config.yaml
arch: "convformer"
model: "sound classifier"
dataset: "simulated modem signals in the audio band"
train_examples: 78125
time_shift_ms: 100
n_mels: 64
hop_length: 160
input: "log_mel"
spec_augment: false
win_length: 400
targets: ["modulation", "symbol rate"]
num_classes: [16, 5]
norm: "layernorm"
norm_position: "res_post"
hidden_act: "relu"
mlp_ratio: 2
parallel_block: false
inner_norm: false
drop_path: 0.05
patch_size: [4, 4]
conv_stem: false
depths: [5, 5, 5]
widths: [64, 128, 256]
kernel_size: 7
loss: "cross_entropy"
init: "torch_default"
optimizer: "adamw"
learning_rate: 0.00087
beta1: 0.9
beta2: 0.95
eps: 1e-08
max_grad_norm: 1.0
ema_decay: 0.995
max_steps: 12100
batch_size: 256
epochs: 39.6
lr_schedule: "cosine"
final_lr_fraction: 0.05
warmup_steps: 600
weight_decay: 0.4
Rows from block 6 of a small sound classifier, named by matrix and row number. Rows with one number belong to one neuron. Each number is 128 + 32 x the weight over its row's rms, rounded and kept within 0 to 255. All counts start at 0. After the name is the row's rms in percent of the matrix's.
After each neuron's rows are labels from the 100 clips, of 14848, where the neuron reaches its highest value: "responds to" is what is common among them. Only what is clearly more common there than usual is listed. The data: simulated modem signals in the audio band.
# fc1: MLP up (model.blocks.6.mlp.fc1.weight, 256x128), inputs 0-127
# fc2: MLP down (model.blocks.6.mlp.fc2.weight, 128x256, transposed), outputs 0-127

fc1.30 090 [116 139 134 168 151  90 169 128 108 112 174  53 170 157 164 118 114 110  78 120 158 123 114 142  94 118 150 170 112 110 131  78 187  79 117 139 152  84 152 194  76 168 110  86 121 132 109 179 154  75 108 144 169 141 121 167 164 141 110  97 155  58 125 153 125  95 119 131 179 151  87 131 146 140 188 131  71 117 148 119 125 152 182 101 138 104 113 130 128 136  68 128 111 167 142  81 138 175  61 109 105 126 105 109 170  94 105  74 154 163 133 156  93 119  66 146 146 133 169 126 191 146 110 125 102 154 192 104]
fc2.30 093 [159 139 144  81 118 170  52 103 103 198 115 108 167  98 165 132 122 139 138 109 194  96 218 133 117 114 126 179  83 147  94 121 145 143 106 109 146  86 147 125 150 148  84 106 131  83 197 156 159 158  99  70 127 174  98 154  94 118 135  93 164 104  92 139  93 129 114 172 190 143  73 132 118 103 112 139 145 122 139 102 150 130 159 118 116 128 162 108 123  92 108 141  99 115  46 172 126  86 121  82 164 136 133  78 123 138 147 120  87 139 115 123 148 103 151 149 124 224 124 135 123 161 127 122 160 109  48 141]
responds to: carrier: 4.5 to 5.5 kHz; FM speech

fc1.79 107 [ 79 135  91  93 139 135 100 146 174  96 136  95 161 182 135 144 150 169 135 138 138 153 178  89  76 147 145 145 104 151 158 127 139 158 156 130 113 148 148 124 147 132 100  98 166 104 182 103 140 132 174 122 131 136 126 136 154 129 169 122 128 127 141  95 132  93 143  94 149  88 172 183 154 119  80 101 144 116 172 139 132 100 168 122  78  22  99 142 128 127  59 143 164 124  65 143 143 158 155 161 132 116 133  17  95 111 140 145 115 176  46 122  95  91 133 146 181 169  68 104 108 168 111 172 101 106 119 130]
fc2.79 119 [127 171 105 117 111 110 145 142  84 161 204 134 149 160 133 126 145 111 106 131 161 146 129 112 141 101 108 119 125 163  58 134 125 143 145 167 143 157 192 111 106 179 162 156  81  81 170 133 145 158 143 101 134 111 118 137 101  47  90 144 117 128  77  78  76 116  74 125 134 169 130 179 126  98 118  81 109  93 130  70 118  91 115 173 122 194 116 142 163 133 110 113  90 139  74 148 160  26  66 109 128 148 109 118 107 115 117 122 163  90 106 174 100 145 166  83 168 122 150 136 184 115 110 195 119 126 146 134]
responds to: 4-FSK

fc1.238 089 [124 141 115 137 182 148 115 155 128  36 103 133 142 182 127 144 156 141 125  96 128 171 135 109  75  73 121 176  98  91 173 108 151 161 132 162 164 155 146 128 138 183 130  91 144 110 173 102 175 130 141 139 135 123 126 136 182 129 156  90 135 116 101 119 115 147 126  89 174  88 179 156 119  78 114 117 151  61 157  69 146 158 135 133  97  79  93 212 126 140  96 127  88 160 137 156 161  72  72 144 154 123 126  49  86  76 126 120  95 200  82 114  71 119 137 125 129 164 118 105 125 130  82 143 134 102 141 123]
fc2.238 092 [114 183  79 118 103  84 131  99  94 170 216 135 134 146 139 126 141  95 138 128 152 175 145 115 129 132  92 104 148 157  66 123 103 130  91 161 110 133 189 103 145 154 129 151  51  99 134 130 128 176 116 116 141  97 132 121  94  75  77  99 129 127  97 130 123 131  87 156 140 201 128 154 134  80 126  93 128 111 166 118 148 117 106 149 132 179 128 148 134 126 166  84  79 171  59 165 159  67  84  89 129 131 142 115  85 108 147 138 138 113 115 149 126  96 129  71 157 206 162 159 144 128 114 196 184 101 156 188]
responds to: 4-FSK; 2-FSK

fc1.149 096 [143 106 135  97 117 195 129  95 182 136 122 130 134 145 109  49 111 113 129 129 179  33  80 108 113  98 140 124 112 121 138 102 154  87  71 149 148 104 111 152 138 120 121 110 149 128 141 181 119  88 102 128 137 166 144 155 114 191  54 114 128  91 161 133 125  68 100 132 144 145  93 157 114 171 176 199 117 141  79 154 103 136 149 117 137 160 119  83 137 152  98 167 162 146 151 107 118 126 136 108  82 125 114 128 207 119 110 122 145 149 198 167  94  82 166 129  92  90 149 176  96 160 138  87  95 198  98 122]
fc2.149 099 [182 133 137 156 173 197 118 177 119 140 148 150 127 168 142 114 132 142 111 163 119 139 170 125  89  77 101  94 124 139 109 107 156 131 102 132 127  84 118 140 145 221  54 150 101 120 130 100 138 143 144 118 139 158 123 129  75  94 109 115 148 112 119  79  91 146 108 119 143  93 122 188 103 164 125 118 171  59 143  78 129 118 160 101 141 170 172 187 136 142 118 174 156 106  84 103 166 133 127 140 110 109  93  83 115 138 139 150 116 160 159 100  99  57 102 108 162 190 107 177 138 156  81  98  44 135  58 110]
responds to: OFDM; 400 baud

fc1.26 096 [141 118 138 120 112  97 133 164 112  62 126  81 168 184 114 118 151 138 149 121 199 115 106 152 161 116 123  91  88 145 123  78 130 156  86 162 146 174  85 120 181 147 192 102 169 126 182 119 128 120 128 104 141 108 141 140 157 162  85  85 123 115 124 132 143 148 125 113 149 122 142 165  89  78 153 166 136  58 150  86 118 147 192 143  82 109 107 167 124 126 101 129 100 151 145 174 120  94 103 124 212  99 153 102  45  73  84 110  77 163 135 136  99  62 180 120 136 143 171  79 119 157 132 122 139  94 167 151]
fc2.26 101 [175 198 120 165 118 111 153 116  39 138 151 159 178 130 135 148 160 115 129 134 124 108 137 144 106 150 143 139 143 113 132 105 108 129 132 174 153 165  94 118 149 153 126 109  46 131 121 141 123 156 114 161 167 115 142 109 156  94 106  97  93  95 109 110 121  93 135 122 141 162 143 165 165  65 137 101 124  87 136  90 221 113 137 138 131 149 123 140  99 139 160 109  90 161  51 106 139 149 100  83  86  99 129 110 168  92 175 137 116 177 116 131 146  76 113  42 116 227 130 169  88 123  80 168 127 136 149 179]
responds to: 4-FSK; 2-FSK

fc1.246 103 [119 140 152 140 162 147 147 164 138 124 146  78 117 114 151 155 143  60 121 151 143 158 103  88 111  92 117 118 126 116 112 110 155  74  76 155 120 115 113 183  97 208 153 131 106 116 122 188 158  49  87 174 169 151 139 153 130 190 106 114 144 108 121 143 134 120 142 157 201 152 151 125 102 184 143 157 106 142 130  94  91 143 193 128 148 173 116 176 100 164  84 163 105 148 224  73 138 138  70 100 123 139 108 132 167 104  94 113 143 129 156 108 152  88 117 161 130 117 129 110 107 132 107  94 100 149 187  54]
fc2.246 107 [158 129 121 104 122 131 107 127 107 164 152  86 144 150 150 138 143 128  99 140 136 102 169 126  77  91 145 130 126 149 113  97 159 120 105 150 159  71 138 133 150 174  57 119 109  34 194 120 154 112 139 101 132 165 155 152  93 127 123  98 172 106 121 110  96 130 113 145 192 113 161 138  98 135  90 169 144  93 161  99 166 148 144  94 133 146 196 142 130 143  90 159  98 155  87 118 136 120  99  89 121  88 126  99 117 117 137 142 106 167 145 121 117  62 154 135 143 255 132 155 124 166 159  91 184 115  28 133]
responds to: carrier: 4.5 to 5.5 kHz; FM speech

fc1.114 120 [ 97 158 171  97 122 178 109  45 167 133 129 114 135 136 124 133 136 134 164 118  83 120 127 102 104 121 192 189 155 162 171 122 139 106 102  99 106  85 168  96  99 138 199 119 101  83 214 187 193  61 105 111 114 213 130 127 119 125 106 123 102  93 167 164 137 120  87 161 154  93 138 112 139 187 133 131  92 118 125 122 138 163 139 135  96 138 195  79 112 129 143 143 138 140  50 160 109 150 166 112 148 121 124 115 121 122 192 131 142 157 157 123 106 123 139 172  92 142 133 156 158 135 103 139 148 171 135  71]
fc2.114 144 [ 95 128 158  68 117 153  78 110 189 139 191  56 165 125 125 110 150  97 153 119 177 108  64 112 111 179 199 172 110 154 181 127 114 156 135 112  97 115 150  87 147 105 165 136 124  94 161 190 165  66  79 155 132 172 105 135 149 106  92 130  97  90  93 180 125  95  99 190 191  84 144  90  88 159 127 110  98 167 122 118  89 126 102 144 101 147 153  99 101 124 137 143 123 126 189 174 130 152 143  70 137 144 107 154 146 104 160 150 139 125 127 102 173 106 153 136 139 112 122 100 155  71 147 117  96 151  87 122]
responds to: frequency hopping; 100 baud

fc1.122 101 [108 145 164 139 116 113  86 163 104 132 187  65 167 174 151 150 157 125 204 148 180 115 162 155 128  81 161 138 116 185  82 147 124 175  99 118  95 170  83 137  84 146 162 138 158 113 151 138 142 119  94 105 141 126 110 179 101 172 150 119 138  98 127 125 111 143 120 124 176 151 147 117  93 108 105 114 170 140 158 101  42 102 148 147  75  80 170 183 157 145 113 156 111  89  87 156 131  88 150 108 198  59  77 125  82  85 144 121  99 160  91 117 138  86 132 141 158 202 115 114  90 147 109 132 120 106 117 126]
fc2.122 105 [117 114  94 125 115 145  85 129 105 121 126  85  90 138 102  41 144 130 138 111 129 163 120 148 176 132 139 131 171 125 106 124 109  91 142 132 138  97 129 195 185 165 106  93 173  78 182  81 149 134  95 145 146 183 145  92 125  75  85 134 121 121 123 147 152 116  87 163 126 160  82 119 117  95 201 103 116 128  57  99 127 146 130 165 137 134 132 128 127 114 186 131 122 100 125 154  54 100 112 122 187 194 126 137  92 184 100  57 150 119 183 197 165 139 157 123 119  84 186 110 122 121 181 160 134 101 140 136]
responds to: frequency hopping; 8-FSK

fc1.154 099 [117 149  99 113 145 140 155  92 149 118  91 120 147 156  93  85 142 175 117 159 119  91 148 102 158 120 134 140 141 122 100 133 152  80 165  97 151 148 113 190  81 137 149 165 187 147 173 113 130 128 149 137 170 175 145 140 135 141  93 139 112 147 197 117 117  72 108 103 111 153  68 173 103 150 166 159  85  94 120 135 148 141 105  98 137 115 153 119 152 152 114 212 204 135 120 132  71  38 124 157 132  56 128  58 148 122 104 128 168 132 169 169  54 151 171 136 168 114 153 145 187 101  86 153 122 117 135 117]
fc2.154 104 [120  85 101 124 141 158 123 163  91 122  99  96 134 163 148 125 130 127 128 146 133 161  90 141  89  62 128  90 140 129 103  96 148 130 112 178 126 114  41 151 157 141  67 141 115  81 161 108 121 165 139 145 134 145 167 120  70  89 103 115 148 142 114  83 128 143 131  81 145 121 161 213  96 112 152 136 163 134 126  99 149 118 133 148 130 131 147 150 152 148 109 115 139 123 116  90 116 209 115 172 164 110 157 145 111  93  87 147  47 148 219 119 153 142 198  88 140 220 126 166 109 160 189 103 140 106  87 105]
responds to: OFDM; carrier: 1.5 to 2.5 kHz

fc1.35 094 [146 150 152 136 127 105  86 142  65 164 172  87 149 155 127 105 155  83 163 145 211 103 142 155 137 150 141 127  90 135 122 134 150 113 122 107 137 145 155 144 135 130 192 151 181  92 170 120 128  88  96 186 166 131  56 150  81 119 129 120 127  78 115 177 104 157  90 130 182 165  81 128  93 112 205 135  67 170 147 117 126  95 157 134  84 106 106 158 193 113 137 107 124  41 114 157 119 107  94  93 178 122 145  95 151  59  97 145 122 150 103 118 144 104 124 143 131 122 136 171 157 141 110 184 141  82 165 131]
fc2.35 084 [129  86 135 124  90 126 134 122  61 132 158 151 165 117 149  91 111 156 105 132 150 111 148 117 130 153 117 181 102 124  61 113 174  76 168 118 188  97 121 207 150  96 100 111 171 106 190  39 132 201  97 120 122 165 162 146 120  75 168 162 134 124 123 115 104  81 112 125 156 154  75 148 107 123 157 133 129 137 144 109 173 166 125 104 169 108 144  44 146 112  90 143 135  96 100 123  83 102 119 152 170 130 123 163 122 158  91  84 118  88 178 197 132 159 157 124  92 141 152 137 159 186 135 136 138  97 142 159]
responds to: frequency hopping; 100 baud

fc1.106 104 [145 129 139 165 194 191 106  98 134 125 122  97 136 167 140 150  84  82  89 106 127 189 152 126 122  80 117 159  90  87 108 153 107 159  94  88 109 131  97 196 179 195 118 121 140  90  81 110 144 136  54 106 136 137 108 164 163 182 166 100 190 123 154 157 116 101 140 125 154 135  82 126 145 134 125 138 137 134 135 163  71 139 127 112 145  38 117 147 134 135 164 100 119 132  92  75 144 126 102 106 120 150  98 163 192 141 164  54 145 205 121  88 138 126  76 122  85 118 116  95 107 116 138 113 113 169 108 145]
fc2.106 103 [159 139 156 162 119 164 152 116 101 113 120 181 164 104 128 169 141 142 101 102 106  65 144 141  63 131 128 172 161 119 161 132 127 162  94 173 136 162  96 127 124 128 112  73 111 122 166 114 185 121 132 140 117 109 151  97 164 163 127 121  95 123 153 140  62 109 156 116 149 107 199 162 205  90  81 145 109 103 109 104 246 133 155 105 115 126 110  61 125 111 119  82 103 139  87 101 125 106 115 100 101 108 126 135 177 127 161 119 149 155 148 146 142  78 131 120  64 190  85 161  98 180 108 130 124 142  53 130]
responds to: 800 baud; carrier: 2.5 to 3.5 kHz

fc1.61 125 [119 161 124 147 133 101 163  78 117 139 130  99 143 189 110  89 135  98 119 155 117  95 120  94 142 144 145 118 149 140 125 138 144  87 144 117 156 154 148 168 100 134 145 118 158 129 167 144 108 111 124 156 173 107 126 153 164 163  98 139 138  71 155 147 125  87  76  92 129 154 116 111 115 153 166 152  60  75 114 123 143  87 129 101 136 141 136 146 114 158 106 206 237  98 177  89 121  75 116 161 109  28  98 108 185 102  89 148 165 130 149 148  15 114 139 131 148 118 118 150 110 195 129 103 114 116 145  92]
fc2.61 124 [109  99 109 107  90 133 136 226 166 150 140  74 123 174 166  86 111 144 104 104  84 144 101 116 106  84 110  96 120 107 157  86 176 109 122 174 148 118  95 165 161 124 169 114 140 109 137  96  80 138 141 157 100 137 166 114  89 144  89 140 111 124 147  98 150 147 197  80 129 103 150 131  54 156 187 124 145 112  70 138  63 123 182 108 112 120 161 158 148 137 111 152 156 106 128  83  95 189 147 180 182 127 153 174  75 126  57 161 102 147 189 133 155 135 173 123 132  96 139 127 120 137 151  97 109  89 101 120]
responds to: chirp spread spectrum; OFDM

fc1.137 117 [123 194 138 136 134 197 156 174 141 117 124 151 110 156 134  83 108 119 131 134 144 106 163 126 112  43 123 119 131 137 117 138 151 135  80 155 128 113  99 184 135 175 152  91 120 115 147 131 156 122  93 146 135 143 138 157  71 168  91 122  95  26 151 131  85 117  89 172 164 141  98 108 106 157 176 174 154  46 157 128  35  87 168  73  91 149 165 122 158 155 137 150 129 146 136 107 126  55  96  89 107 133  92 131 168  87 145 123 145 174 144 124 112 104 106 149 123 148 166 126 173 152 129 106 106 151 164  90]
fc2.137 127 [123  85 146 175 108 138 139 224 159  92 120 144  78 153 137 127 123 177 111 113  66 134 133 131 120  75  86 109  98 104 138 135 176 147 143 159 158 134 156  96 141 129 197 178 138 106 157  73 146 132 213 168  82 117 150  98  84 118 127 171  78 142 147  89 111 184 156  71 147  92 151 191 123 120 136 111 146 116 100  76  93 127 140 100  72 164 147  54 172  88 112 136 139  92 144 127 139 100 181 188 117 110 146 177 123 101 131 146 119 115 165 138 152 132 156 114 127 106 146 115 169 116 118 143  84 116  97  97]
responds to: OFDM

fc1.14 091 [ 94  88 147 115 167 188 150 162 130  89 120 147 163 147 104 116 180 120 103 178 120 163 115  57  72 114 127 112 149 157 195 185 120 148 128 155 108 154  92 122 126  92 109 150 102 142 158 138 115  95 164 143 197 146 119 139 171 146 113 147  97  99 165 128 148  76 151 118 165  86 188 141 145 168 145 142 129 161  81 108 137  49  91 115  81 103 115 100 119 160 103 152 187  91 130 113 154 175 179 158  97 146 114 133 171  39 154 140 133 143 162  93 119  90 156 121 171 158  91 133  94 124  99 105  96 120  79 103]
fc2.14 095 [133 147 121  90 142 180 140 149  78 163 234 129 124 196 115 105 143 120 108 142 121 104  93 118  88  69 146 117 124 141  98 120 144 130 115 134 134 148 137 169 154 165 135 186 135 115 144 139 134 131 126 153 125 154 148 135  70  35  83  88 136 108 123  74  70 124 107 124 123 153 113 205 117 165 168 109 126 136  76 107 167 120 111 117 109 168 138 130 177 150 167 171 162 125 100 100 140  83  69 155 131 124 139  87 111 137  93 155 161 104 169 131 102 120 190 102 144 177 123 199 155 133 105 129  95 126  60 174]
responds to: 800 baud

fc1.203 098 [139 116 108  99 187 217 177 149 211  53 159 120 137 155 105  90 167  97  86 190 185  98 112  92 146 100 135 130 146  99 130 153 112 185 171 119 108 152 108 109 148 108 113 145 147 147 127 125 109 113 133 121 191 156 136 173 178 179 117 117 160 133 144 102 123  56 159 152  94 109  91 156 144 171 154 137 125 183  94 121 113 131  54 128 143 115 133 163 161 171 145 178 169 117 115 122 149 106 144 132 108 147 105 100 150 128 184 112 146 142 149 151  86 129 161 137 162 117  85 110  92 151 115 127 101 164  49 147]
fc2.203 103 [144 124 113  97 149 187 148 118  87 182 196 142 132 198 120  81 134 150 123 160 138 137  99 142  88  92 131 120 129 122 112 116 129 177 127 103 128  96 104 147 167 178  84 139 150  47 172 122 152  99 137 106 129 175 139 111  83  83  45  64 162 142 125 102  57 105 112 153 117 138 118 227 152 130 123 139 132  99 117 111 145 131 150 132 113 129 129 123 156 145 162 142 128 141  78  89 138  98 103 104 127 120 121  99 116 126 149 129 158 183 164 158  89  48 150 125 152 187 106 158 142 152 131 120  74 128  46 151]
responds to: 800 baud; carrier: 2.5 to 3.5 kHz

fc1.29 106 [121 141 149  98 118 125 112 139 123 151 124 133 142 122 143  72 145 171 232 119 132 140 123 105 144 124 155 106 165 191 106 103 127 155 153 131 115 126  94 104 132  99 175 111 144 108 181 165 137 121 105 104 112 126 168 116  67  72  63 139 107  92 146 138 149 150  51 146 110 139 187 110 102 141 153 156 154 114 130 131 122 143 131 142  95 154 225  88 173 118 137 133 134 105 140 231 101 122 169 143 237  87 110 114  77 124 132 143  80 128 108 126 119 138 176 136 130 181 170 134 148 148 127 144 175 105 146 113]
fc2.29 107 [160 118 131  98 150 194 131  92 113 127 166 152 138 121 149 143 121 131 116 128  73  70 133 153  66 168 126 178 116 120 168 117 127 142 102 155 158 113  86 116 150 134  95 124 134 104 152 156 173  91 103 159 120 141 142 116 153  81  86 111  82 105 141 161  80 138  98 146 137  82 142 124 187 137 111 165 120  87 139 135 255 133 113  95  92 147 151  56 120 128 132 130 100 141  59 118 111 133 109 102  89 124 125 141 163 127 169 129 119 177 141 146 148 115 108 128 103 217 110 183 128 199  62 107 136 150  90 156]
responds to: 800 baud; 400 baud

fc1.39 105 [ 82 135 131 212 169 103 146  64  94 104 130 131 123  88 110 110 148  85 102 140  82 158 175 109 129 114 137 131 126 153 156 153 111 121 138 136 109 143 130 141 159 120 149 159 111 102 109 104 143 156 117 181 158 183 146 121 152 138 133 130  50  51 182 165 121 106 122 124 154 166 140 102 132 116 117 128  40  85 143 110 131  98 124 122  94  97 129  76 110 171 153 139 184  73  71 122  98 191 160  91  95 158  89 155 148  97 164  75 162 146  97 104 130  85  90 105 122 172 163 137 111 154 112 132  60 152 115  71]
fc2.39 109 [157 163 121 143 123 170 153 190  70 100 124 175  83 174  72 114 150 128 135 150  83 114 107 131 155  64  77  53 137 124 121 137 114 127 146 122 120 182 119 130 139 105 137 188 136 186  86  99  89 133 173 143 139 114 162  93  94 105 157 128 163 205 134  89 115 147 158  74  31 148 128 121 169 156 151  78 154 139 102 108 147 112 117 177 110 137 135 129 180 181 165 149 148 104 126  97 163 117  95 192 137 116 130 109  91 180 112 161 118  73 141 142 114 128 147 122 143  97  74 171 147 102 149 132 130 104 129 100]
responds to: chirp spread spectrum; 50 baud

fc1.96 100 [ 93  97  70 146 219 162 116 151 159  87 174 128 110 183 146 120 101 115  91 134 130 200 124 121 131 117 118 133  81  86  90 138 126 153 142  82 135 113 104 208 162 159 113 178 153 113  82 109 160 144 123 123 152 160 115 161 146 116 177  98 159 130 102 142 134 100 136 149 139 124  71 118 149 151 109 124 136 139  94 143  41 107  94  97 152 105  98 158 165 137 127 121 157  96 148  80 123 116 136 140  96 172 116 170 174 108 154  72 151 216 117  79 121  93  89 173 139 128  87 113 128 156 103 134  80 194  99 127]
fc2.96 099 [159 144 136 114 108 179 169 106  80 119 163 181 159 138 114 135 131 133  91 108 111  78 146 127  55 156  95 183 138 106 128 148 119 150 124 137 161 154 115 129 145 118  82  86 117 119 200 129 173 104 150 136 102  92 108 108 142 116  90 120 102  94 149 142  39 124 123 160 133 125 150 131 210 105 111 143  84  98 102 121 235 145 140  89  99 145 128  31 120 100 148 120 103 149  78  96 117  98 107 100 106 118 125 123 160 113 144 111 137 131 139 167 158 120 124 118  78 219 108 171 120 171 138 108 136 156  66 133]
responds to: 800 baud; 400 baud

fc1.8 108 [101 145 153 149 146  93  84 109  92 134 131 130 180  99 181 128 118 146 100 134 111 161 208  96  54  87 121 152 110 172 119 130 153 133 119 116 118 139 154 103 124 110 122 175 118 146 120 138 121 156 168 117  88 129 102 193 126 123 161 145  89 126  98 107  84 108 147 114 190  93 137 142 148 156 104 134 136 151 157 117  77  89 219  63  91 119 174  83 109  96  67 219 146  96  80 147 130 175 201 138 131  99  87 102 143  69 140 163 117 135 103 108 151  92 123 160 153 155 102 129 126 161  81 120 109  88 131 112]
fc2.8 104 [111 175 113 113  84 139 104 164  61 105 166 145 144 152 133 186 169 120 125 142 131 105 127 154 109 159 136  82 115 164 117 118 106 123 133 128 116 164 203 101 117 185 124 209  90 114 146 178 157  75 172 124 145 149 132 107 111  33 125 134 141 123  81 109 100 111  87 150 119 157 156 116 118 142 111  66  84 115 130  95 144  99  84 220 124 184 108 135 112 127 131 128  96 170 158 134 181  76  79 113 124 154 131 101 110 118 129 174 153  79 131 116 124 118 116 100 199 122  84 146 171 131 100 200 123 128 135 117]
responds to: 4-FSK; 8-FSK

fc1.80 096 [134 145 135 114 119  83 120 119 119 171 138 143 183 133 182 106  97  89 117 111 104 130 146  63  80 163 150 152 123 181 128  99 145 136 123 127 107  72 140 106 176 104 152 143 133 125 147 187 129  82 106  98  77 165 133 117 105  96  72 145  75  84 131 136  99 116  78 140 143 218 163 150 145 144 129 179  95 113 165 155 114  93 203 123  96 129 112  24 145 115  66 155 134 100 142 154  76 150 163 104 155 120 130 149 136  81 127 141  99 129  96 128 158 110 103 119 149 177 125 139 148 183 106  92 135 129 211 121]
fc2.80 096 [100  73 125  85 169 165 107 103  93 172 175  93 149 142 163 124 115 118 103 136 141 150 164  97  94 156 126 211  82 121 118 134 144 110 141 131 135  59 130 152 161 158  86 117 114 105 159  92 153 131  82 130 132 179  95 164 173  49 173 152 143 107 107 162  75 110 121 170 189 158  80  87 144 153 148 138 151 140 151 142 132 109 149  87 122  94 138 124  94 115  84 176 139  89 118  96 132 103 182 142 132 157 117 138 144 115 145 110 122 187 165 131 147 112 122 120 116 244  88  95 101 182 111 110 116  78 141 137]
responds to: strong noise; fading; 400 baud

fc1.86 101 [ 73 151 115 157 124 106 170  62  93 155 152 123 137 136  87 111 183 112 155 161 126  66  99 113 142 130 163 121 129 186 110 176 102 138 137  94 126 149 164 113  74 120 152 120 175 113 180 158 125 135 127 176 171 136 131 133 136 115  95 144  64  90 185 141 125  89  40  95 118 236  94 117 131 153 159 116  95  76 131 126 135  81 123 133 106 107 150  86 140 156 118 177 184  91  91 109 106  81 150 144 128  74  72 116 148 116 147 136 184 115 120 162  84 115 154 125 183 152 134 136 144 105 130 143  94  97 114 103]
fc2.86 097 [109 147 112  93  84 191 116 153 108 171 126 131 109 181 153  70 147 113 142 127  96 151  91 156 106 110 104  82  71 127 153 129 122 127 144 149 133 141 108 151 213  91 165 160 117 138  97 148  78 130 123 183 113 153 132 123  73  73  80 120 136 111 101 135 136 172 149 122  82 157 114 130 141 140 199 113 138 137  84 130 126  71 149 140  79 147 212 129 139 133 173 162 152 102 133 123 129 155  99 152 190 141 137 114  51 147 129 197  73 133 170 112 163 111 162 132 159 173 104 184 129 131 142 136 151  64  97  99]
responds to: chirp spread spectrum; 50 baud

fc1.73 106 [ 79 117 115 136 183 162 131 163 141  59 122 117 125 164  85 130 180 104 129 172 114 145 134  95 146 102 120 105 142 154 179 158 104 177 175  99  67 192  96 117 131 135 108 130 133 102 140  97 146 148 175 116 174 150 111 165 166 118 128 140 136 129 107 114 110  93 161 122 132 107 115 162 143 120 101  94 123 138 100 122  81  82  82 132  55  65 137 161 134 138 130 132 172  71 134 109 152 117 137 149 163 165 123  92 117 101 169 149 149 142  87  68 115  91 172 150 192 164 108  31 159 150  88 169  48 141 126 134]
fc2.73 103 [151 120 100 113 147 189 130 132  48 152 212 156 120 160 131  98 120 118  86 130 132 140 117 122 115  84 119 132  92 137 121 115 146 129 150 136 177 123 131 155 158 196 122 149 124  80 171 110 171 140 149  87 121 172 110 126  82  55 112  89 146 154  75  86  71 124 120 166 136 137  92 218 154 113 157 107 131 107  86  62 116 119 123 155 109 180 145 112 155 107 142 137 105 122  95 108 142  34  83  79 141 148 114 128 123 160 120  83 178 130 164 162 141 116 176  98 148 143 118 134 168 139 152 151  68 114  86 151]
responds to: OFDM; chirp spread spectrum

fc1.133 113 [111 137 123 202 174 115 149 149 135 124 161 111  96 211  76  99 164 110 167 137 100 172 151 103 165 118 108 109 177 138 106 147 123 130 105 135  54 181 110 121 173 127 190 149 137 122 138 111 137  95  56 183 184 110 107 135 112 150  97 132  94 112 148 175 155 181 133 124 145 161 105 129 107  90 164 119 120  91 149 140 137  81 167 134  45 115 146 119 137 157 174 132 176  70 121 110 109  90 153  92 141 138 118 124 133 103 156 129 126 140 136  87 126  94 114 140 110 144 123  82  94 168  98 145 129  79 238 143]
fc2.133 111 [160 126 123 115 165 168 125 178  91 186 146 157 139 139 131 153 125 121  87 112 140 148 159  81 137  80  98 178 123 121 140 187 106 181 143 117 133 108 106 165 106 158 119  86 137 110 180  70 126 164  93 105 114 130  93 119 129 114 163 156 216 174 136 120  72 109 170 174 130 144  61 128 185  92 112 129 135 147  83 141 127 117 171 115 119  94 101 137 109 108 136 110 127  80  95  95 147  63 102 171 192 144 106 129 149 174 136 103 149 169 152 165 175 167 133 181 126  87  84  67 116 141 196 113 118 100  91 138]
responds to: chirp spread spectrum; 50 baud

fc1.46 095 [118 131 170 117 125 117 111 149 129 133 192 111 107 161  93  68 147 113 134 140 147 119 126 122 110  83 124 112  89 114 129 120 149 103  89  81  73 136 106 151 143 188 159 124 164  49 208 167 134  61 170 170 134 186 153 132  98 170 107 113 164 121 177 142 143 128 161  96 127 131  89 152 108 135 151 116  99 133 142 122  55 130 162 123 105  85 139 113 176 168 142 141 164  81  89 112  96 137 113  89 197 116 122  87 131  95 100  95 139 164 167 127 117  81 151 183 120 137 125  85 132 178 108 130  39 147 101  76]
fc2.46 096 [163 170 136  67  98 140  94 127  71 207 170  56 152 132 134 152 117 110 116 122 179  88 168 130  96 127 156 186 107 141 106 102 132 146  81 121 157  82 104 135  64 169  90  87  83 118 173 156 155 129  79 121 127 121 133 142 135 120 147 119 168 134 110 143  89 131 147 146 122 175 106 109 101 137 128 135 124 138 138 167 188 146 154 122 131  91 140 190 135 109  88 130  81 162  80 130 138 125  83 124 164  59 118  80  87 149 113 128 134 132 151 164  97 137 131 191 125 212  98 172 123 136 126 116 166  73  60 105]
responds to: strong noise; FM speech

fc1.42 112 [152 127 162 119 113  50 140  95  76  85 125 162 115 114  86 130 132 120 158 152  63 184 211  97 124 119 117 124 153 180  95 141 145 124 131 100  80  67 162 113  86 185 116 121 109  93 137 103 173 147 166  98 119 184 131 133 102  92 139 166  95 124 171 147 108 109 125 154 121 159 137 122 135 137 112 141 126  30 168 112 113 169 109 169 117 139 119  68 150 148 153 134 102 123  88 168 117 166 128 106 123 151 112  97 103 111 115 116 134 126 132  82  77 140 102 165 143 168 154 104 136 164  49 139  91 185 190  77]
fc2.42 114 [125 125  99 180 138 146 160 156  59  88 108 126 107 117 114 102 106 166 126 104  65 153 145 130 139 135 124 102 160  95 128  84 149 104 158 126 173 147  34 168 128  95  90 169 169 154 131  54 141 190 139 139 129 130 175  79 163 105 159 111 122 140 147 119 163 131 146  72  71  91 144 169 150 115 171 133 149  88  91  70 165 172  96 120 145 105 138 119 144 126 136 160 175  73 109 119  77 166 130 172 163 121 142 190  93 158 113  87 156 109 164 158 122 123 133  91 116 204 161 166 117 145 142 141  95 106 107  93]
responds to: OFDM